Weights of a small spectrogram enhancement model: 11.2M parameters, soap at rate 0.002.
Rows from block 9, named by matrix and row number. Rows with one number belong to one channel. Each number is 128 + 24 x the weight over its row's rms, rounded and kept within 0 to 255. All counts start at 0. Numbers have three digits each. After the name is the row's rms in percent of the matrix's.
# convs0: first 3x3 conv (model.decb.0.1.convs.0.weight, 192x192x3x3), inputs 120-129, a 3x3 kernel for each
# convs1: second 3x3 conv (model.decb.0.1.convs.1.weight, 192x192x3x3, transposed), outputs 120-129, a 3x3 kernel for each
convs0.1 125:120115132115143162133131124096114172098148122109088141141167162097102174116116153104109145121123105100097187125113152116151144101106095124109121135120120135099143113125152142111107114134130114169115108105119100136171104093153162131114122133175127157151145094109119097123
convs1.1 111:131126135159111126129134101128156128170089099125117117127100138136144126113093087123112158143116089148133102109109107097164151087144115141107158144164125111107148136135084138166143097090169136130100142113100181119084095109122186086114110172178150136124146127106105136136
convs0.2 077:126150090087158125130085150144115083132115175109117103127119101094177129108112147128142105140155123108141129125170114157112127186114105080138158194050113141127111112147161136112102126166127134121116138162136103103149132119111109144137131158098112167113140118152144157122
convs1.2 082:104159137127159155129127099129112137089144130173146073106124154066154131151093138112130119087166108179096072109147118119156100124111157143095159144137117098142114110136136154122112072139132133145108144126111138107149102099151096156142159148091144101123108147135107096143
convs0.3 059:106122114121126130160086153118111114147092111131141139145121162125070115133123083117089108124128122078144168120141127112099114126129094151129089112145126141145099140109160114129156143138134141109150121122113098177119131136157127090161104130096116129108143138135106115204
convs1.3 075:148105115109125176135125092110136109155108116120159112160099159130111135127144108129129135128118153111136086128118145105126164133119145139164123091139133150113126132112140126143129120122101127138121167080094137147121092126148159115144129172098104172098095133141162116121
convs0.4 065:146102117112099115081134095095144172131151105127113123115159117132157113110113135135139137133126110088128094120115104089127114139090114116128113145132172121133129133154105133182171112141121131147137154135116139176104152131146059125088100180112121129179113139118144129127
convs1.4 074:128140132147092144103116140124116103150146083102116182110135130146122097139137139135150108129137151104106136136143108126109161139123113122124148152098124125140111128137131142132097133131117117119114128144129104161138147106127121139093108134208124132116123132176093124115
convs0.5 120:111113144113137130145085152169139153107118138114128139162177134093146150097161111143088167090144106103137091062115175148137158092119156070127155183155155152051123106150116162123141155100137132149144123142081118137166087111189133108123162115120136128111158122140091135165
convs1.5 126:096144117151139103144116133134120121147126087111124147154098129124123132116127135159111128128108135124132149140151105102149158101150098119154125181112106124093129110145112159131114122114146166100138142111111107156111096109144116126081130168184162125109129121146122117135
convs0.6 069:136148111118129127114120146173138124127134121125115129133126110081150118125136115157119130157167113123156088131154083108114161141093103095169114133140142117117093142132123135126158132123142124107178175160061102140124149166152105143085088152134125126125127161127120140156
convs1.6 089:104146143142101131122123142127112112139138110102151131135114120108121154129135152142134068116159095118083179130160136154111148143103123123165136145117126124132103118120153137130107111132107129092123105139156100117148150076143130152074135144228121132128117117164119113101
convs0.7 058:079131135126091129118124153168114118093168109110106142159102140141127116118126124160130081115134131108089100123124142139124141141116128094154131140141141141091128134131082086187173125106158149125149082126132133176122134144130075150141111091114194134086109125153134122214
convs1.7 065:125149107148102116114091149140125127149093141120153102170080109161127144116150140164137089140102135129142173150135109113122154117115129095182107173126092148087144117149113108116161154122105145084137116133139123125133150117120118164085067150193109185123111131141139147103
convs0.8 080:138109099117129115111103183097094155122134147140149090087142168127119121159140101157120094122144120105101142172136100114154085081100136124118132106149118139092091137117128139140140115135158141152089103127136144115125152112102147117113109106133107134160088169104141103131
convs1.8 095:127128131085109154133130096116121118139144091122126134129131135136169125078102147129132122117099161129142069122126171133093163156142113097175099087103168180147117134153101100136149147137109141092145147135122148142121136112087119153162096107101119136127118132114144115134
convs0.9 128:141119146110135115130154134134102129124113076132149131095053136125092160120158134120135115094099103139136129138132166139146135133094096151163133124140130141104099131133141099129125138097133135159136104132122149081119158074136100124099155138124136178106117152121150110127
convs1.9 117:129110134089125152146084116096118129165092133137116116122095133157115137137132127134116125142109167091170129122122122105123137105144148161159117096156138163082137127144102115152140147102136118094147150071129116117165110119135127109137136135054151138122126135102149119141
convs0.10 142:133104111172109181129129147078138149114146098121162137108141118150121072151122108130134139130109106144107098107127122163160122122164111119108146124149171125163130127107150095152127113126139121123166103088107118127087140131155145136134130135168108121169124112129117131106
convs1.10 113:127122118119095121092138141156141073112161169121133129089157143165130110086119140132122117119122146165123099158123126128095112117104179115109126138125132111154135128124141123109148126151110153113120117142153088059221144143124091099142144163073136152125098125149155089141
convs0.11 082:126151107109147112130100119151160167082127099113164107128143134100163116123129119158154159099137086150087102099129130147141143136113108097126092151127165113078157093100138156155131142147136106149145189148064130094152125136181067147053152127113099132138130118133154128121
convs1.11 104:109126138154125104112105145117140105122151120123144131150161068112136136126123140147151088135142117125102159160146090138102155116105117126133180167114066114113130137120149151123106096148131133134103116159130126108146150103140131148077093161192159121114126120149135119127
convs0.12 097:096150106161130122155099137137115154112166141139124160143100106103138138105144120141117126094129110166111107109115125106133120084141105081155155157103101131153122118165139122125142106098138133106108121137131159135118127145132139077121175069145138124139122106128137118100
convs1.12 098:138124145072129158161067135164157076118116174110178099097149130110125144139123131148130079111123149104145108140090154141158114095139152100122128147147103104120159113149131124118151120091152134099143121122171105127129157178074116096125146152132141131114117151117082137149
convs0.13 136:142133138112114209117151145134125121141121142119127122140159116167173123124136107112160107116117109155092143155167135124147182173145123146110146126162131123115106130114073130153155086138157140139088093102119142088140165155163138118099097128168128117110174115105146124138
convs1.13 118:154107133110159096091127138094075142187161109087165144134148118143105143144144101162094114138165085097133127113147143106158090128140116155119125083143102123112156140137122118108142141116141127113147145141119141086168126110150155131124119091110142143142103133111102128147
convs0.14 106:107107114129160147149108167133138145111139124138136115099164150183109103126095138118173124110142121144149166161130105136119138150106128156116145128143132110167130158118114096117134142153110164137110090122152161175129117178096137127177159165135141150114059148139146076124
convs1.14 117:166109124105135166140162089101149142135075160130148075140107157109136144116145090085142167119105145200142090124127143120125112177126093128118127094097180149140133129123116145141118138095136099170117117128127170168052159061122119146155116167146094127132136119129148107130
convs0.15 093:126154104115147114157114116117139134104138127121117123147146117159103128110128136117151164120096127188114070138110102114170171142130148150104133158146136136112115094142126154147109137127148121140113106108142136102150142121187170113126160114092116085100154147129130115141
convs1.15 092:114109133128071177156115095128125134141123115122128138151096120128133115153107118181118126123133098128160194149111095158101149117107119139133116092120127145125134097102138169098113125095142147094154110152106115138139128078153162155078092197158146154139107132132120178100
convs0.16 088:105151132165094157121123114118162135143172127116163130204094139111139105146140128120128149127137064173091153118158115179139140114127125114111126157107146134132115132120077147127137129093150138117098136138140120102154139124129111182092131080142135151116154128139113130110
convs1.16 105:122128150134156099121125154123087159133146106104150105150115131138123115107111119136129103142157106131110121157095122129102131195070131077125141148151111160083181098136116150120147106115141117148131134152108129140094110122170107132086162163150156127111167138106102108134
convs0.17 130:091114121129187159109119125167137145117140124135156173189098124110118105141145167117148145111112109161092154117107121122124123115134096081151127141101136158126075123157104119128126134082125131113115102150141156077129117113148189078117138112147126154187138126094142109141
convs1.17 111:142148121073155100121114165133144120119136148143105145109138125121086160141119123128165108122137144124118112119126128127119127088127151132150115107141124116123132118122113114155137118152110158099122104112170091101182154149139128131072119118121139158121096146120133094139
convs0.18 084:115150065136124147156124097136107176133128122131136123084133189128153120144108118124066169098143112118124115098170103107115175139110126115156121155120126110111130116132135133149128123109132114125133128128128127135132152116131145138103133089143149117093112105136134137135
convs1.18 096:113145118123163151153091118135109117147123122111156093135115128103143105151124133118140116150132111107125149135113097122110133155116145139122127146113127108113154129115117127122143129085142128162145139108095162143073101145163091167070168190132137149097141117159078133146
convs0.19 098:151114141136092142142104138130174107147130119109118161157129125145121131089192138125141143175111094094165132133097134105132143138089127119138140086181101177122124166111122118147094118126192132134097124130149108134132149104154144137152108124083125135134106137124129147127
convs1.19 106:157138107143108146125126126092129138131120110146082158131097160129141123140135103125097128110147140144152095093140157106129129129134101110138122115104170169101134129149110126114130109142103143083164121127113127141109137096137135125152116145165114120097126151120147119112
convs0.20 121:129119148110118109090098155145158115119121144138109117144165106127161144094130131141171160121109107147153088113138123124110135103078139142089136166118155157134116131119126115120153116172129130148144140114069121165176123143169121123105129188140166111125114107148161105092
convs1.20 126:136149118114156124150103138114122151130143075111122147141110136111123159118134118131102141110152113156112138103156122105175119131128093114156113148090143162130090120130139156130096109105163141088135114151131100171100121068153169139074162128210147091123117117154121147106
convs0.21 057:125109125109155123149114113122109140128135101121125189130182133157122125143115140066108128095145149140157157144085112153157159132096140149112085150142142128147133149130110125152132110121108076157145123111136163145131090135137116151140139123139094106115131138101093145162
convs1.21 072:129123111116135128134132123120153137156078139104130146115187140138127086102145098118126123115118138118123154134152120135134091125140135166085112079149162123112166152094133108133128136106133096134156128120103124136151143114135153055175120166120079128150122123161130158126
convs0.22 062:134126104160112099163124090133096146109151143123159128105152148123118145136134139135105116066190142106123157115137082143135135105128103149109117146116139112165116079148145156134096187082151110135103126112111104146165115174127149152183134113120126101138112131096066136111
convs1.22 080:128132109115128118128141125124142134133128147108100124132164121122155135078119112109160129127101124124157109106130150123129099155117134101061139106133143097134189134117105116134136097116140070168141141143107168134104106150123083097175172131100133114135161118110126130181
convs0.23 076:156105130140149127136120118134145134112092119090127128143140119121092109068138145140101182129132107156161094116146121122159156113106190109130144168146126122118136114152115147147068123105139087185127139106137159133143138104136132141098145122143115115142159083146122135107
convs1.23 092:106147133139099118154129110110113139133158092114117134139118112103142131158122117141130108145135109136158149132134131133092135128134116098149130162154086106123148113123121154106124140071156126108134127143110110119095103106138134123111148177179143139135101152137098146143
convs0.24 080:132127129127136111122118116134131144150130115141125139128135131123149147157102121128108099115160097127131140123149100128102096141083153124120105119107168113112090110128149133091142140153117138098160120141097152139113099150078119172085099107166124148099145136127127119101
convs1.24 097:107145128166139096129122121105148169128139079110153127150137134101118123108159111105140132161109080137133148119116108132185090155139066148110134114155128118128120105126137149134103092151144118159138116139127117133122109184106137116082194080204129089119155102164132137126
convs0.25 075:110125094093101118098087114110159148159116119110149137084143115139113101106128118078146153163127126122138088104124141101091115140081115140093125132109127124137114150147128127142155127151124187173100130162172132173175084114108149142158127119076124142153144152127129136146
convs1.25 061:124159120115128166115092111092126161117123108131095136133099145147173121122111143143116162099137159143112100117150101121120156160132112128141135112088158160119126143132132151132115125115129113122097124126119166173124118096177098125134073195101113146124138152131115102131
convs0.26 063:122114132089115148116104132155126088100094141099146137148137056100125163117150117102113131124122121155116073108144146126119133100119215103122142119139127144100119137097131152132132115102141128162136110119112144096146104108126126145105153135105161098157142150092099165155
convs1.26 071:106157107166109109104122164125122160131133104139109135136142089106118167160132096124107142140116100171137148097158158125122104114159068097161112180056167115174122129147132134118114122149153144124127070140145135133130172110073171140093082114195105111153171116107139140137
convs0.27 142:142144115080139151146113151118109099126106130111113127138136147129138111108143125127148119125106109159124117115048142110113154113171113111082138139136111136161158097118145152134097140121127108147135105125131163098098126145127124103148176123155125097137152160134101109151
convs1.27 116:084148128122140128143128136131139135122151133095162130127139127123126126119113173127116109131148098132105163157107126106127153120163095139138139171119105105151106139147129162084128110174118148080122053163175104128150145142085094124120150102163134088173154133111131116137
convs0.28 071:140116128115140104122116138108081151157112123124142141117135130116131122111163104102152155123123107071111193155120136122151130096103133144113125143192088098071151134118090122123145130120138123122125105127141111108153094160124213097130112100160122172148089116127124137128
convs1.28 083:115127112110159139153117083120101126124144118127151113125097154140163127097133113090144120120130145152155075091127177105111129142136116125151139102098130170131123148106104114152132126092131121126164143113103147156123101075159138153138098188108110143104093158112149101146
convs0.29 103:111120115126131159142078156132165142110129070127142119139161111140101128142105157110133119154106129105168162140080148114134163133104139118074149097153164162109091153077117124134142137119098124094139138129129098127126128125123136126113111187138153122138117181134114081125
convs1.29 104:158148094107133162130121118109114132143122137106137096114111162130145116121117121144074142088168134154094110123164106094159122134156130183161052110122180098113131120152105142120157122109125136087148111140159123158091102084174171129099120163138146127126109138136134108109
convs0.30 093:134140132108164098148114106110115144085137119139111115116081174124136130104118112128125100091133142090137159137145170112144146088130111099168128133154132128123112150118114111108147120125143132126124105161129110154109145078143134123160147145118108131104131138122154111117
convs1.30 102:139111123127165145143079085116142125160100091145118124119129166150124095136096121134103154135095137147144058106124109080144135112161100131142135140134132115123136146126089123159131100113152165130106155088103148130105088171129132122100147172138156140128129138119128141144
convs0.31 152:099140136157126111147073171133154137114096107143136147143153141083151140179152114107119119119165125168106108109131109156071140122144130110108099169076106087147135092156150151104109094126098117119090130163134088088124110139129170091127187074113122129115127123123130136118
convs1.31 117:140137104116131139083115150169136115092172140127133128129128139114141101106134109136159089122124138104139125137119108096168138098105157122149086129106184094129147109136133119153139125130107116091146117127162106087178143136120154066149124121107129135141127116132148120142
convs0.32 079:127123146120099137139125133109132134112123113101145136166180121144098145072146158156128129111134086130173131149072156100127150148090097125128112077154171213077076150105141135144120139095134150095145125151089113132134115137124127132127150146122142114154135155094094092164
convs1.32 090:151180111138118166112120110115101137139128115110109165133115159096136125153101122133086129137144117135113125125156085112153154089167100152185080121084196106102104125145128124122127092145137119085139101145176115169127111122152141113098162116176120121111124150142137101119
convs0.33 100:105127151095120170150108143125183126116123115118112137114195079124079159119118143140165111143094114099166117153116121101154131115133140166086171150156095095139105140111144134138102106152117163107112112137152086159106131111085152094122125188112175126145113154122108095160
convs1.33 100:139137080143145138107150167108116141104159089141109127117124170104168118111113128136115110137127162166097085100166150130109124130145144102186117130090178149141077114143117126125152145126112127090143127128108146173103151067117154125125108143157110128135138144098155103119
convs0.34 099:142155148083110135136154116123168108114124091135152118116133097141139188131100160091121115141135105149145162142121134152096136136093145123081140110103151134131088149109117097135155140118092129124168137113126139154102117129130109114125158117144092136134130118133092165145
convs1.34 097:135131134118152116117107134097112164163111113134104151134150087127111137126154118102124126129128099147079166112142149126163090115129104159119147110101154161156068129130150129120109118164122136093116087153174097121165129116106150192066089066156113108153142119136150124138
convs0.35 114:123143144135130150140115110111147117120156104133120124131106098118174125129125148090104195117100114116109142121123193111070172092106146195157129109074122065159144153155115110120126121150126100126174105090138144115144113151174128110124121138131138151116125150096132131116
convs1.35 104:158127092118124121149087137124120142165079128124127146125113158158092104146150091094143120146113143120161133129162126104154126121139126142130112109117156165090149123128126102135113157112128100124179138121112143127118106152158154098098109167118124125146151116131122132114
convs0.36 080:148163117092130119125098149114136120132112114148134125139142112154125098122096163114121083133129109105121136150131148147111131132123108135086139157134112116158120103127139147111139163144084108101129170135107114142136133120102147145094103118202143112089154128152068126115
convs1.36 098:142138108139153161140083138119108126121119125108137125104138153103126115121116110125131178095161090156101117124125110121175068163103127143114170166113101116126102150112144117135100095142130118122140134141144114140116110101136131136095162181132167141132135130131107148119
convs0.37 103:167134084129119152106163156071133134149160091133145122087164116140078055132116153104113139121103085138104146106125147142180098155101115133129115162148153152129104101169126119105142100148152121123131127116136155129107122152128124127132137157154120132161128124106126092101
convs1.37 103:119109159142101113121117109159103115096151164104145162137132151132165059124142141124136098140114148110180084170105119122110130111164135111119134113159117123144118112119154125130143121142110123106115150162145104095147137153118060159139155135067161141109100121162130118110
convs0.38 116:138141123130112136125134109105087151129165134119100120120126200113120105141115169141116133143127146133128142160143166134119117142116135146154087142090142102152133145115097135116147089142114105095117157107146116143126151082096111132170136124095107141154145142160096121113
convs1.38 115:136126161115140130119165106152113098125111131128106122121106128138153133063130117103144133100142123174106083109128116170130120123113120109098160185140088113111173127151103115127130148118127094117112150175129151120104129111159139080118167161143144124119138114157120086113
convs0.39 176:138156126158144146107130114140103123164139152151107118127142133145175121133102126133101103154177135146100114135141138123122121139173101141127113117113112118119164111112126110117132123141117133088103111160138110114098129156127156074086101123137140113127119109135147151131
convs1.39 146:137141114130143120114114122119046117147152141111155130125141113079163139140121138137111114129137133113136101108131183108132090134152112152110136049160113128152110127181092096147126117125147142129120152110131112147124116102137125182170125077107138118119143143121085113137
convs0.40 069:136096146104135125156127153134163121132091128134140162106141081148112157108105118144148092146079141160135151127123159144124098095104165123109153066177129114120168147096129142099138137101142113153101160090126112141158082157112154104151135147126114111121129131128064144150
convs1.40 087:142104107116095161140135134131148146120096109137093119142159134093134135112144075111136160105122121153130100101181139112149073131147114121134132127100142137157106146124129114140135104125129144142141102112132107150104161112111174116169146133129121133170115117132126165118
convs0.41 060:114141137122138118110136104134165154130172098135138135120142111152101118110094100103115143139163120146140103130132070095119147125106138136193125101105195171121123149107100115134153094146096109114146121185119131127125147140166099165136159132122116123160120146144147122133
convs1.41 066:130152114131088161122141130076135140143095138094118138118138145125130134159104126125135165107116119146068147130157124130139156171132119189097111071119132165145146123117123131112115105121125108129135067138177096110137139125080125151062138135143101090162097126159104114115
convs0.42 073:130144128112139124143075128123123140132100152134101126159140112109152111085155134110108081121133155140175094095180126116116119138101115102123136164121087147148112087130122130156134131133146101112139104131164121147091090134140142085140166151114125103127159101138119118113
convs1.42 085:127140107156095179141134102133135084099122166137141067136091147103148105158114088134147131098153102142117132138122098121151107137132149139144103133127127106137107128120139140125136119097141140124096137131120115129141127071140153136128148188110145159137086151127096143108
convs0.43 067:103116132156108130138123117091148136138126076158146117097142146122140095158086118167115140123126117097128138131119100137103122131169126159131130096097183088141129110132136123144122126145112153109125124152115144166128190146160129135150117111184141146124122094118129146170
convs1.43 073:129110103131141119136123123140140131134148066062116171161150113129082142088143139110146143132107156116115134149132096078118155178134109103138148117132110157101154134133107131127149115119116137138124103115121127144122156135114141096099130132209123138114125129143090157141
convs0.44 107:100147154159118157156133065056112110144131135103128146105160102142102130118104133146108149097141170099174115182128139120116141151126143120068098139150121157141125133111115109133102152122116102093131141148147117184085170053187183130150081171069150135115105149144144134126
convs1.44 114:166128110140121149137139103084137106123135148146105111132084126147143145144102114145085140128123133152130115127104140077131160117124121116112092125089152100146215136133103129114137131121135135110093154105112130132137097122177152125135119158093093142130110157124132106129
convs0.45 110:069146136129123130142113140129136117124124137137107161172136144109156126107093160155103132132158142126150120105130145117116148116115132076138092166134117155125162090155116146124118126162134095094156165155141102160109107142125127134110091152122132156130130127140098076100
convs1.45 107:145124125154121124141152100118102127149147096120131096139115145100132161100136079103133172133117105154119125087180138126121115133116138108144103149132112096129173140128101137130147117093142098135143171107105125138115080116135189102121137136165101140164105127122108157121
convs0.46 071:158163125158096108135116132151135120129095173112109150132102148111131114111177143141091143120159145108118127125139137108150125119167117076140130175153116135109155147136096087123139118127133164103110107182099097140134121089231171169105165148138123127102084111183179107144
convs1.46 092:131124142139124118139053184120120120163099106102130106131105124130085159136128100112128145135121120102120150126166125111141121160111126126164104108151097160082140143128116116144153112101154137109126155107123106137137094129159137154060148155123115180119071113161110169117
convs0.47 119:148100124135127123147124095107125114113114116122097123153166111069095142122133107149096130066156109130139137104150155165118138106127106121143107163131129110133125080141119129115161153159120147115153081141104151167142089125157143125070140135175118122124137102135101157121
convs1.47 121:112147136140123128149132097133125126127136088133088157150112109114135140101127114148114122115132127140132109113158147123136103136140100088133185154138097147101107130119129160121105102123153159128103142128124096179090135084145116113098174123185151121111122111150107127129
convs0.48 087:135113138110114138109144132138161109151095130141126147106161098120120118157150134149132132148152108125145114126149134103129122106090118115154170183152111081130101117136142146144130096101154107122105111158157121135097146130089130171136133137080148145147149116119106098120
convs1.48 087:126139107113114165098132146137114118108125165147116071103102137145178125121115109112139120132109164141119130093128124084128106141107141124118130145139103083155135109143115127151123129142121101142150086119161131122105141142131113073179137117086111128139105159131162102126
convs0.49 140:105121119124138144134133198106152166133152122162157140158126109141174126167184137101123184120125083137113135100151111147108123131119131111186132154088134104144108116141139100127120106138143105129099129106126104102099070163172147117153131095139114122170130082096165110130
convs1.49 115:130107140125128106112106146153129143099168131134132143138144118140122119094140115139137106129097148115162115161111104093169143114093137108122113115141137118117136129095149125133136119152104128126125104167135127036200120143122141094116082118143125130137095115143158143113
convs0.50 068:155141120093116143112164139152134101109143151130136122144154107174141111117161151134147150124098116133138145162124132134130132095093133115188103089126149133114116129148124112094153109142121107136150123129128149152101128149080097125082118135154145094122110137150115154106
convs1.50 079:143136136112148132129130127108101163110128122163096130134159133119116125097152133117156109143151108125107125090115194154116086132121135109145136092111171199111122119117143118130128118146136132135115112129146115148134108105106130153119130097135108124146130144140173127103
convs0.51 098:153082118121150110132079138158151132152126091118156122111121175145147077136143116122128136124127151099184129138124144141149087147099103149101134112123147126163113119138136111164116159140090118149129140150116130129155139178163098096176147195080145155149149119127118124134
convs1.51 099:134148118121118175152152095112145114124111132108137109115138169130128095106127150111092170117146134157134093145152094126124111145132131124145115114095187156128115136128124122149145126088118116146127162106085127202084123082148113140132144217110128111112121120158113130114
convs0.52 089:082158094141086152159125142128094115162127131094106138130103076141137160116112137152074124108149126132142152131149132103075145161141156122119146121127115121140140124117109163134142115125141115117154118096129154125158121111098116129147106098127146102119135140132159124154
convs1.52 094:121141112140115118116102149119105188124088125139122133154101158115099111176138107111134137143103134087159135105151116117144105111143142129136100151129142126104171097142122143100140162098103122150162105074113161151126096182142118100135161158102112132126147153109095144142
convs0.53 101:158122149109083115155133132111120138103130154130129104128168092174161127060073161122180119164122130129163090125132116090109137128121157129092155066111129153178112145116130104114116111148139141101148114129122138141130112183160161114125094138107113094159130122103131137138
convs1.53 107:135155105152118133129128105121107136130128128140105135098106148134124157166152086116129131093140133151131136118148141124145110101158112162110091062084149119135137130130137102123112126138129112130135091154114130153161170096155182134163110100115070098137124144115128123152
convs0.54 110:114146129107113150156089156162116107116136085106123130079129126139144080106095144117127170102105143093133111090118175081117192151082169140101140135140118120143146158157080143143105106127138092120152137115137139114119131113139091148132089158135148116110128142116133081123
convs1.54 106:135132100109122147158096083100116134130112175133095103127100164175122090127128125133108110118134147135146108136154104090146151098169127177134084128129104139123175117136116131127133165089122087098168124121135116150082066119206141138106145188127126150123109137148145106128
convs0.55 084:126111147160141141101104128166120075088099158151107142163098094109104149141179111133125103123135177141146161097150139143107163129100147121155127138131149117102115149121128096137148092150123140092150122127159128169080113093174106143135105156162143130115095102145128133152
convs1.55 087:124155108112126114141060142133091130121126161150132093132105105145124174077136113146131095115132109134113149077132186154124069140131115106121141112132130199136089129121140124137116138127130119103104109125158107118153131083094124161154106107172115153143113095172159145102
convs0.56 080:129106118135124122102143146092128139126114104122138102127158119118127117174131072173133144143112126123146138108162106135175093087176144123147114130129172072146110104125154131138143124116139142155079126136142094134147164099103171133105132069091124137153130121095147170127
convs1.56 080:107149151155089108120151137111126125114182071119098136136146096127147190105085153146134126136101146142110096132106151126089170146131137095143139158098131113144136115117082146134142105139133120103133122142134132138112155131082119129097110123206124132135159131100122122136
convs0.57 087:140076124137142160124146110150154111111143078156092155157131118106088100130113132133112138155093092098179141086107174152119127151119110056134145112109146165153068091163127124124132133117132116157123106110131126154122123163120109158085084155154142141122144113139155102143
convs1.57 094:152136151139125164123117122073185093144096125148082136111153121112132120092142101140105127168089093133153127131157080151157117125143132171122105154146105076129133123137126120157109090107141146150123141113104077146143094137147147093124161110175156124111102115176121114082
convs0.58 212:100133121106158133101162135123125141133112124153100118100156150116123121135099136135142103142117101129147113104163133107136162136168132118141145160121136141121151159120119162105115154100127162069138170114123203084089141153100127088135129116140152121147112139125136129122
convs1.58 135:114118169126119136144126128141110095130139112117144129134117112113133124106140166154134111133107141142110140112105121141104170151126146108167135160144096159083119133124137131130121130171088150070149122118116058199169125068111124134100099086182149127117159129161140086125
convs0.59 078:150089132143120155123137127101121161091127137069157125076110136179148143136122123169125120106118133168113144165123150140152098102131118184134134097123147111117155130136117140116131152160100162114155088145077137127155141132144118114123139096119109121134117109104141172164
convs1.59 085:117131139121155089144120140138124146128109110123120145154155099127096140115161139089126141144128142123128135143100148115158123152122091135120142095126150160101151125118120125128115101160150141155119080134127169121111140159129136078123138073149135095124134163122138129128
convs0.60 130:156129118125146112079118105118150110128133124131141098124151142138095130159122103137160119149141125130150146162130088121139101102099119160120140103152111094161106142147120115110135146156116127167114143148139139203155122141131131147097135183128111140123111102127123105120
convs1.60 126:139143128127130140131130133142101142099163098150090120134131119144128124089147140115120145120119135177103119115133141120109131188103114124130149103099136195119134153104127133142113117137125105139130133148062144114160141087121125138159106161160130083141121114153141137097
convs0.61 108:136197122114107135123096164141129108111173152108152129097122132128169096206130073109105157134157064137084102150154088110122185138130143146139156148104137111137138172143127120120109113096123114097139128142117109096122147177133162132123128093145163137145118128153124136120
convs1.61 094:129099152113139104103101132114143145183153089096136175143158094143127104103118154146141102144117126114151111126094157143134120114142096143054142111147121128144130152112132104127132144141117118157129163117151146023197118153122145142105107049130125130148112126161142116130
convs0.62 069:108131162134116150152121130121148091155089139090141129098121132108109140094137151141124104138120135092160125127128166172105127111121146132106201114187100130143148128131133105129116148113125114106143165114130115115155158135129118133183136125094126124131138155138095129127
convs1.62 080:141132102109131142136112129109126132140118133150110113126072171132108146155122093136101134108150108118159100126142144089162100125137139106146098191086135140122129110146122151118109112115152148077148121132122120162120123113161121127153153177073092174116153121110104144129
convs0.63 090:136131182098138104114125094127157115110082106154119150140124101107145151133094143103126115155160066085125161125097157209168078149118110100127084176144158115145126120082118145155142122136121153120083146129104103140167139142146140096107128138099098143127140125102114102156
convs1.63 100:113142117151131161119109110075171115161135087122136145103155140068179117130089115131137123154081097134114131142164074135100137158137093111153123167075160129173098111149113138128125124135107151137128118152088137149135091094118127152123146124188129117136138112125114157133
convs0.64 084:137182143103146096126127107147149110141114142159115106146129139083129090170120122090144125143123112084140149131134158127106096118118121101159129115118154167105104127123144114124127146140098134112134131110142087142169124164105116103111127138141127163140118114133152116122
convs1.64 087:176111128103165148132112139128095160137137088170066149097158144161123118100152126099118161107155117148106072099144139116142140116117140153103152070126148135123110140134095115139143093146154119125107161120128138149115105113137149170109176075125137136113111119137137142100
convs0.65 076:144149107077162114125123164172171099153133107163108118151087131145116090116125116147151095096131107126113154160126111150094093129122102096140175079119178153139110105115130133121153134128139135124094151106107075133170143125076102121118169149160106167128105121135124138103
convs1.65 090:146116123084149148124136128106097150109160114154089152113162151137126113092168143129110136100150143148110065107137153133140115155144133121121127052130178163126102122154110112123140114126144141137122155128125130151136128088128116178153152063104140091131124141109145122125
convs0.66 113:142130133139127101150135166154137101104108104182144064143109125084099155139117106168131118119108131100119129133131126140160095171159071110123156106169133118132121135122120094134152122117106165129127089124118141131106165108124075100133167161120130148125100133157129107111
convs1.66 105:166091129110170107146094134168151125092137142137130134123127094128108167122135131170123154107116109148120160151096141135136128146072123122131128132119161141120111118138147113119148129132129165116121119113138111077137133137096095166097134092113126141167114110095175150127
convs0.67 056:176131162100149159107093090137088182102142130108133122112120112128100110086167127149110126087111093158122136105170117117147142111081093111109149098149102146092113150121133149089124093135113142143108126135130107136128123093160109134132136136129136166138130122135150143139
convs1.67 071:150132142111104129154124107151108120159106115110167123083140085145174106159131118106117093138142114137135168101164131164101109108117126118172149060140149163113117139133136095130105120128162168120115130132158103107125160107151151130097107127155109141154082124142139147110
convs0.68 059:143115153120128138138120103151117097084095134132090134162110104087159138090153132112107126127148090133117159105138144146123139131090159092162117160113117064086130121140103131099119111148138109115168164107114148118149096146160125154076118131157140141094155087143122107168
convs1.68 072:127129137140116105132090159147133125129133091122156138110127114089108176159116111143113120147116085131105186110155137172174089132133087102132130170145107139083141117124150145125112126137130146138107114122136112164111153113123146086077143124199143128141129160125104138118
convs0.69 092:136114119155117114119143140113142144183091115122109144143115130103151091123147131143132155107142145126110101109081148151193133161122109096138106102106137135138110118177149089098109170101137140149118144107106108117153105078143116118130170139083139128145134152110146092107
convs1.69 104:139102133144147113093116141137131134113105140129137135118128114136107146150130151136156104134100153114127158138147067120124138076144130142167111138124096122092150146142120112156130126115131118126127160075111084114161123158136156105094099180117170147099084128155160142114
convs0.70 072:121158098130160132091119124130107144128159161102116101074081162152165102122155124116144134115146112158133132142139152100140153136131067124139162119131121143094128139102173120118093105117138124161097065115177139168069130100094124095158152116130138099174092149083141141123
convs1.70 083:105148163094128136132129106142130116145122138122151109144135094164127102159124151149155070120113147130116144153163098129119139126124075113110152101121143156148097116131144160126099111150139171095065107158157135086159170125089087190119122124098113133123112114145126127138
convs0.71 086:135111127136140130107091121121134131106143132098103132118117124168151116111130184122125124126121129120159130150145117108120154153088157141150109122122129126129095144144122110133132118153112124154130103107174156126111107155146100134135080197092148137131114095167126110156
convs1.71 095:118147140112121122152096118130070137145120135129148114126110105163123097162146125144134070121152099136119170122175097157143119094109130153121092088132145166095130116115148130105122164110115110110135104137127106142146120088164140163065118136135115129143092127167120130111
convs0.72 068:129096119120135125150093129125184105107147135105150142119149073107131153108123156086128120148114142126182129117138126165140083110117160117120143136123172150132115130100129120131116118127125121153148135126130106152114094180098144141142124191175126121161136090101128127131
convs1.72 081:141141117131137119110137121121131170116125080137085170088156136097143157156139089094116179126135107136109112116178108142142081103171078156112110101105182105170121148109127133131130102162140116162108086123138137156115164065150157129097110081184131116158130121147111125140